Weights of a small image classifier.
Model: 2.25M parameters, 24-pixel images, activation celu, depths [4, 4], widths [80, 160].
Training: batches of 512, held-out accuracy 81%.
Rows from block 4 of a small image classifier, named by matrix and row number. Rows with one number belong to one channel. Each number is 500 + 25 x the weight over its row's rms, rounded and kept within 0 to 999. All counts start at 0. Numbers have three digits each. After the name is the row's rms in percent of the matrix's.
After each channel's rows are labels from the 100 images, of 14848, where the channel reaches its highest value: "top examples" is what is common among them. Only what is clearly more common there than usual is listed. The data: small renderings of single solids in any pose. In brackets: how many of the 100, against the usual share in percent.
# convs0: first 3x3 conv, stride 2 (model.blocks.4.convs.0.weight, 160x80x3x3, each kernel summed), inputs 0-79
# convs1: second 3x3 conv (model.blocks.4.convs.1.weight, 160x160x3x3, transposed, each kernel summed), outputs 0-79

convs0.116 096:524484494476493514496506503525460483475498469475516493474498447526519493539497477482493489454520527457492476534490526456502465515491524488459487559507548485494511576501497507483477448530492529483513517497478518522521511472500507524505481520
convs1.116 098:476496469461464461505511492491507506508498490503503541518519497478516479515443505509503523537491496502445487500470495473484467509528484472528525541483496474507472479506506503518509510527452474479506496520518541511492505431493519511517521538
top examples: plain (98 vs 59.9); light from: right (54 vs 25.2); sphere (38 vs 4.2)

convs0.87 094:457486477474524524530522547463485509487527496494479492502500486523507492499482478519529519490501500524502519477521490498472486505528474519527500521489518531546495491473503506488519516507554449485485497446505478521480510485561404502486476500
convs1.87 113:511461523525508521546501521478449483493464510439493475495510473488527495497500466467546477499496550527492455490486543537511483515527506521488506541507540489480496567467503492478487539463508535482485504541477485501482484503484489497513501493
top examples: dotted (26 vs 10.1)

convs0.24 110:473496471507484577518567514517497476512488482498520471487508475549519495512517514521492513460506468509486482492500479486532518557454454489519477510492490487490500515469532502474505493511554505467553496471515466500474489521541509508501513500
convs1.24 109:492477512550503447509499494494518499543477483525506505498485468487525526497495528517526484452498509527445512464562491499526493481502489482462502518502481486457481517533475489463533532493512502544499503496490514485480479507511520495495493524
top examples: light from: left (59 vs 24.3)

convs0.1 091:486513510517531508543486494482529515455517505476507497474514458440505489472443513496469505491499496498513503515457486481516463512494481494529537456472467489537551492486504497496477479482492553469480547489449491516480514515544489470504498492
convs1.1 107:473466485510519507516482462516474552490481482515488517533499519541483505460501494502468555439485516496410507493472507526493477468457495480507475512492530484495480482508518533447477492474507549458493512499461508474498522519470471486481471508
top examples: light from: right (57 vs 25.2)

convs0.146 114:485529477520523515560486544485460507543516503469492518527510439474488504503532486475471506525503482528488478479496461487481486542497532469496468522541500495466508445504505491495558466511503492469513524496511492495503538481447498489496514491
convs1.146 121:499502541474489496478512524492528501518524495459511501510499526549460477510521505465505528501480489476562464462518470482513491478495500503483506513525472497546506534499485465510481500458512496509474458501518496514497475525537483513528524544
top examples: plain (90 vs 59.9); spring (54 vs 4.3)

convs0.10 114:474494464530502492508505487532516543457504486487489559499507516462511495535501478471501508520539459522473514508489463503510478517499500502484520479515482483504489487522498531490430481518457443490514502472529531519506562483519528493451482510
convs1.10 103:508515524489481491498477483500495501478502532531475527532494470507493499498469492506508529513471525486508518541481529480529525472457503471497489543501508514494520509504511517487497479550492512514497500537473509575498505509474506541462534465
top examples: metallic (78 vs 33.8); striped (30 vs 10.2)

convs0.92 097:437480499516495496476472513522531529470517494504509499484487494499433484496533502482533494518478475520492484509519547461514529545470462500521460498492490469527499501528476497543477477477490521502477461510537501467491512529518502472561472511
convs1.92 102:529481493463533506531487451485479508467499483498503509489462514497490489518452502422522497512486502518517494456494521502480481472492466512479476558488436509485514520499493476499442444520503519532544463514505509462480479489460460527488506471
top examples: metallic (100 vs 33.8); light from: behind the scene (52 vs 25.6); egg (31 vs 4.4)

convs0.142 084:460502524473465468495530478479465510488505444509492486536518542511539506469544510503556472521530491474535458515464471481533517495479508507477493499446478519506477522514544477472512500522530491516503478471469531487494511488519519492500497469
convs1.142 094:466505530505485419518520497512467471494495533506464462478466433487475487501530473565504508463493472490507494504561516519437487485483511522502522500521482475484520504470480509490501517545510498522495520507521483503483483506468512547521506482
top examples: light from: left (71 vs 24.3)

convs0.82 089:439493514473506481522477471495487526505451493453537529513523467494456464499481562494529516502513473505462482494478497571513504551482495475503483487527489480490542508478515489514507478491502508489493523512520492529490481502531541479472510533
convs1.82 086:482508542489477517464500510532482517531490541509542441477509507484535553478539478525529467521462470516515522502513491505502510511514490502564490497508545530506529502508541489507501535532482505514507468492523522542489507482520512492493492485
top examples: light from: left (50 vs 24.3); striped (27 vs 10.2)

convs0.69 094:512466505490464483527512514477497527459489507521522531493475517475487528464479467510526494504516476520468532504512524503503522471530480502505509461476486489519589494502544552502487508541500514451497546527504501518498483501497509465478474454
convs1.69 085:500470506540495537466537503492497527511492495546498514496532537475517487481499474529472511524531516507513490490468484518498499473527472512544441449468516515491483506488527458525480507511463487503492476499500489485482531529471488485486477503
top examples: striped (63 vs 10.2)

convs0.52 108:508536518519503512484488507470521496499551487492462501545497518521464518486529512503521482511481423495507524525487519502503514530529499535528491481499492490479510463477483511502482481504510530483544453483494471512492449523501486425466497546
convs1.52 112:506515507497402480526462496529502471482500521488463472473533476452477508527532498513508441517493487517533497493476499520508486484474518529506516522499505534471518468472484474508494485497431523491493502483505465521540442507463484512491466496
top examples: plain (92 vs 59.9)

convs0.67 118:500512517540504533522552528497574499470459511493498480459477483482452492496475503516499529491493485532509505463492503515500503529477475461508478467489483502549484463486520460515516514530496500477473527429508464497533482499487515494496483500
convs1.67 107:449528492483487501496546523469463503506482492494478512546452541527505472501520506488478499481527504509463513502522497529507479550473455495488439474503512460504523514470478517472504495438518483525492513512525453512487492495499513490519505518
top examples: plain (91 vs 59.9); metallic (88 vs 33.8); sphere (27 vs 4.2)

convs0.5 078:505508595491506514475500476506521562507503500477461472516576511512517521480494498528484504499515482501524486522508481501530490495510477497449480501501485516437507504489457500511475490528473505538504506474550502518487490466475495513500488478
convs1.5 093:516515476498469490474521418499551517525504534473525528461463515484501482505479444463480521498529522492521455482481458467510536499530508499498506498519514450525480485493498490478496472493489496490497479464491482497524496460554510493500462486
top examples: checkered (100 vs 10.1)

convs0.28 091:497512517534510511471466496470492518524463518519501500474479507507527460481489484462480543502503484482544523517518484499430514523486493532500494499489505476545490496519493500496498491547486482438477508468518540455501543497545475489458509459
convs1.28 090:431461484479514543514497441507505500493506457490485518498485513501483506474552509485494509501507517556507424504481480502504510509531477527500484552482489464529556489468513514507521491498511496495471483514505492489461496507502509510454497521
top examples: dotted (100 vs 10.1)

convs0.62 109:465511482502453499493507534489482440484525457529478504518524490491467475505532516540478478525493554529437479489464481496498521509487518480551491503488490536481562503513517500513489485497488516476516520485485476517484474487514497474552530509
convs1.62 100:526497458470546513496450478510473483484495492498451550505543503444484504488488486480471505481507462497527467485465472476478471506478506502526543536475489461501502482493496472511520527519489482508495489494474498513450490503514554464487486488
top examples: light from: right (58 vs 25.2)

convs0.104 100:500536493503488548512516506475482552504508472496516473498482517515445470490485454484521477521512484500482510481452494553504511483522501482553511470510474536495482474546517474537458488506518482483501490496543524496552486511463499503471486462
convs1.104 102:482512493473506499513552509490512516480507554523505497504515488503453500511499487493453541506516498464546532545490496491494484499448562413505507501460469506502500514473459539532487473549503496517468443498496481519521483479499511483495486491
top examples: striped (43 vs 10.2)

convs0.110 092:490515547515459518489487470494486500485531489462532507491505502543451485488490470512506548487479483536536575482534498525487509508447495497543479487496514490513538477491485492477490495497502524501414501523501483491489489482521491497486501464
convs1.110 101:461477501475495462498461509540463487483520517495546506480521446498481480470455468463487471468508485486476493558470504518525507494521487493551495485515524527476482525505482510533506434527491534509492504500501513464517509540515494502519487481
top examples: light from: right (69 vs 25.2); sphere (26 vs 4.2)

convs0.152 105:508534474496466517520530491517483516517522465502493514495495514492478493564500502485498510493528492507495514556496505492461507492477495499518551549510498521483501490517498461512493497491474511522486509435516547463441462434485483489490460472
convs1.152 102:517545536506497492491494500498492522476459499506492503494513571507535465502499479551516489509503508505499495487460493522523432483513484484497458468511499492541477484510498551473560542511480461507481489519550470476496510493516471472514539523
top examples: plain (99 vs 59.9)

convs0.42 097:478520498517515534512484521461494495487489508506502509530462510481501495536500497478508475513521444540495495493512513502502462535451480472506507518465493477535536529486495425492473451524509501520504501422502492515517555490464493506483494499
convs1.42 094:462501498454556498518550464469511465514493503490416454545486495488491489527536470503494485515483533492524491508516471515499522492521517531511505478515491491563560506477489478500491544488505500494513514472532501519494487514469524528545510468
top examples: striped (35 vs 10.2)

convs0.120 095:513537477493517516502521471459478477532478521514517487463511511505488492500486463478451513529563460486494508512469433515468488505525490486518525473514494557525507537495509492480465500504482495455542503495513521496507515502501469486442510531
convs1.120 101:521492483498493471480506512442530523489460484497483544526474450475530528584534485512526518502493445481512481489499492480537496519485473480510502508489435498508543460467486500534544555500521522522491534492461494471482513523476492502511507464
top examples: light from: right (61 vs 25.2)

convs0.0 103:491487522537481489468449512510508510494491483507538510487472479509469518511539488524512494466509461526505508427523568480514493522510497502531508539470487478522454431504511489518501498500507513505479507511527535510507537491460487458479500482
convs1.0 097:501534503471462524501516523479508488464522495514460469477463462512519487504532480516511479462504506508509515510478523506525542459517507519487535511495497513519524508476441496497492495516471507513546493523498496501494496472430540494470488484
top examples: metallic (69 vs 33.8)

convs0.132 100:491439488530494505505541475504539498456465529515464509485511485478476490477487463538488539509524455463471510468494489494494488480516543509498508516541480536535506466556523476492490506512466501489510526491534492518513491521495482475514487556
convs1.132 101:513485541506488513548543511519513552503478497502521485506495502501494486515537526462520510510485495488499543442485507482495503533522486495497483508532473487484515521518465483466496545458485542527490521470508463448473504482496511471472481504
top examples: plain (90 vs 59.9); light from: left (61 vs 24.3)

convs0.106 092:496455506498473504492506467496479443461482541550464502495511491466510489531476515474507484512464466494473487517506572506485467467502461501503528520517484512489494451492535526503554454506516512512531492477504486512512500520492478464465502489
convs1.106 089:545520554539469529524498529481540475541555471518522521464452526521526489523542462576535472500505514524472450465467494518540549474482462484525495500500492479476526510509524495464518489486499527473509485471487524506524531495473508534535484517
top examples: striped (56 vs 10.2)

convs0.16 091:478482500516489526545515487458482495478485462442448477572480482490487512544459523495526491474518461479491543506492476483507491517525500480499528508488522489510505481538523545479518525489534480491527511534485484502500525485489465473519486469
convs1.16 095:480535512532467476504468484496491503529499488494488511495497463464501520531458537444492492451498503513494498497474502532545492485502469516475490522498468530496529484497525476563505492495495531511473521470499472486491444474490491504509441541
top examples: plain (95 vs 59.9); torus (27 vs 4.1)

convs0.54 099:525516495474499507511473516464478546505511486503500491526516527479492476463458483480529508478468477499447466496542479514525469466513514503522521500501500519525459450485540505449497533484502474562504533501525476537483485487464513481511489468
convs1.54 097:571476498496501540450491467496497499482478513503471485519527463485537503542489509500489493527485500473504458486506472471493480491493520483496537520557513514485526512557537476531508500459488504461433519516518508491492532511529510529549481537
top examples: checkered (87 vs 10.1)

convs0.21 103:451506483497497512512468542513528505513565487515492507521504496491484439554495528513482447498553476478482500492534484523492440497498555491455518507491478475521504513519458509500512487498507483528509519489509538499478478477488502475465495513
convs1.21 094:508516500505503493510481510500496452508493532493525502476516523467495467488501477541457489447516491502534509517453518484513506466510536439501536473475495482512499500504490486510480478530501528477533467484484496518553528507477511515504524492
top examples: plain (100 vs 59.9); metallic (97 vs 33.8); sphere (39 vs 4.2)

convs0.111 098:468493483563465521511515464514491508480542456556555503507530444486491451482497529469532501559487532506499510474491481507520508528479465507510517524505509499524500512539464484493508538490489496485450506511501522495515502495508492514472504480
convs1.111 093:483502483480499499504493491493471529483510483471479495494492470492530495472509459473524522521472493500484486490518488557530507502520561490508500488493535483478517478487512499503515448522520526480543483509486488516499538496483512510506489501
top examples: striped (50 vs 10.2)

convs0.20 120:517490509538476511506529561499503484499458524506447455514533500484477508486491484498482564485518507513531496528475521529532510500502506518519490507497503479486488501480510464454522522499473471501498487495460601495524512506492485467511479492
convs1.20 117:472417511469521447569487451521487493464452488482506496505494494471537477508527499540497541498509464515503512476490471470525501494569519506491505525530496492500492512527512477509515512506493517477499438489466493489522491486533523503534514509
top examples: dotted (67 vs 10.1)

convs0.46 100:491506462487469504486515567437475497493510478575496494503488525451439471507496492481508549528477485487512524470490489526484480477495499487496509554484485490532508493500498501493518476499479459554492517540514502511501502509515482512498472527
convs1.46 094:553459494489495478497508537480516510483487515517524539488513556478454494497540533519523489508488520460470558537502467513467495520508463498500518487520478497495540485499486509470505500483506511517434494488522501494533487494527504535508447509
top examples: striped (82 vs 10.2)

convs0.159 080:491453476503513475526495553476524492495525514491505534498523479523472537484546464451477483484485478487507458508502535463508447466486474523515498476530544481468481501481485509496492521501461499510506499478517472518535529472466511478527517549
convs1.159 089:487524527518523480495493521481486483486525513490524498456522528475489509518482551469525494468555552496476503494471433512528538512521481469472457461519475480503530475482448520512546513508496514480538465525546507474473464477487501501480495531
top examples: plain (93 vs 59.9)

convs0.140 106:504493495497455468449489462502507506505509465477549502530549518473479520518450511501467462435477462534502498538530502510497487516528519521469515501489495508550499486506538505489486516505469518533506498468528492522512467492506517514508504555
convs1.140 105:482477500506504517486534542468490492499516504540489500513479484503440506510493472551509536516500451484523455453488487492507496473494469558463502532509496514495492457494495480486530477529507510497457473467500529487479511511458544461490506532
top examples: checkered (29 vs 10.1); bumpy ball (25 vs 4.1)

convs0.74 100:500479499504499513474487544514438484476504518512493473474506469520515484470499460491514501529539468513511523524527507519484441490488483521507479505480460495491501513461508544534524477492492553513483469497519508505426524546512542499511505532
convs1.74 096:539453492471506515488508497535528485473433502507510471506488540491504538497510530519515499495520500517517519461459477494553499484503482489555492458510458497504481504504525482488505481529491474455541483508507495501487499481502491512520528443
top examples: striped (77 vs 10.2)

convs0.43 118:465500497479476491517494505495469537498466510505496503482518505480489533487528501538507522552459464475512529492490504487484536504474502510488494474505488467497495479508517483480486470468534482477595485491511481507557526488479491465438528516
convs1.43 102:489497458482457500516462501445512511498452481460525546532511491503479496495492527482516460489504468520492497484475492504510528484518489500487517475527488479506521462517475509461501527501496491516479490513498535498494492504460469493481503493
top examples: striped (38 vs 10.2)

convs0.127 106:489485515533496505558492504520474517493502514503530513491462491514442457505491487509525509498500506452492504444497504469512520485495510469518481547479492536524475475496497445497472500513537464488506502466568475537490520499506538461500496472
convs1.127 099:498465504503483453499507458500483460476531553504490528472485468488498493517479556434545503520512531502497529573542495432527492534514493490526528522531520514510527497505490427489494479501490497493513484530490494526527499502504567487507535496
top examples: plain (92 vs 59.9); metallic (67 vs 33.8); jack (35 vs 4.2)

convs0.115 100:481532474488455496506559483505568455467535517496470472513479527507501538507500511486531504470503484516490505515480484542451495532522516514506511499500509542499525464493489512486518451504524485479501515526534477484488461523483456498483494545
convs1.115 093:519537489522481499480510524531462533473449454517526498483459438484503520513499518446538467484520524552513517467478510471479522520457470498515457463469483517537486481496506484512497510510511497507483548539462464476547529484524518478492418478
top examples: dotted (32 vs 10.1); red (31 vs 8.8)

convs0.94 097:477505497462473517507506465505526533489468542480509472518500492509520563532497507497488521474494477481489458482488475474508518441533519491493500490487477491465523484462517514490513526516477467484527515451554521534510548479448528488487495502
convs1.94 104:473502547513514478507500462467527452479519551482487516516474498534498524533538531472497517523542505463484462478512524494520521532489494513504509507514530502505513506510502513488470480535496533517473514488487493541508510507493403456533490533
top examples: checkered (33 vs 10.1)

convs0.71 097:482514514474517541468489508514505465474525560462511484511474486524500494481502511488541453546475483479561527504507487476483482517511505511491518532466495506477515480537474480474488490460472484520517500537510521466531527462541454479482506506
convs1.71 099:504551490479488518461447470489485495523472510488484487459467459492505530500516518463475499498518493518503494545497487547507520521505505526493514485504514561526489476435493483486495523499490480532523515531469499509527472507531483491498505473
top examples: plain (99 vs 59.9); metallic (60 vs 33.8); black (30 vs 8.6)

convs0.14 080:483550498474488554549485560491474486505492499482492502501484489516465521468479491501505491486517496570489492512491490485536476494552477496530459473487458526477465514528487488452492462490517501516506556511481487496518507502480465501465503499
convs1.14 091:490515480498520507471485486524486521470527533484498513468541540481482499496503505473540508555498464466468455502492493482484510534512460474529496510492485491524488521464479487541533512488523465537524467500470492484490486499511498513441514523
top examples: chain link (30 vs 4.3)

convs0.68 104:471494520550511477489479483516536438529461505468475462518481466475500464497511486497459532509522503498570488514491490508499498504462529508481507470474476525513510468538523512518466488477497460492546501517463485506493539507475479505491466518
convs1.68 119:495479484513483520469464495535506544542483489500509486486467509494474480532528477487452528496525502452481456476489508509529482460463537489501479517490561479528437470534523461462513467487514487521491466459461465476492468494491485502487515503
top examples: checkered (26 vs 10.1)

convs0.90 106:487516518495504525495468492500466532525470528476595504521520478517494443478472447487473504475499427477502497509525484489495464507525493517525494514495506541469490498484522507492531549512504496511507499482525495493494523514484478503447491512
convs1.90 094:481504486521491511522494512565514503502500547515492489490504530505492520510556480521490451483495498486507466489495528473505503547516451501505529515490538515495486499502526538533455486525475473511516484505467435534480489526496457492498552502
top examples: checkered (38 vs 10.1)

convs0.95 105:507554499506500532490492491472530504557486522485479452502493474476517501471493525503509515492507473491503512488516483489489498502513496506494504505397532476517527487522493502493565518516554483489525507504518497500475483507526509464508478431
convs1.95 109:501476476498522480513477467523508495505469492541446529450525475572503475517447476492507499525518513505510485495450482550517479461477529479482499511442494507502515497501494544551526481520506485474514481498503512533478501468478495519488508516
top examples: metallic (76 vs 33.8)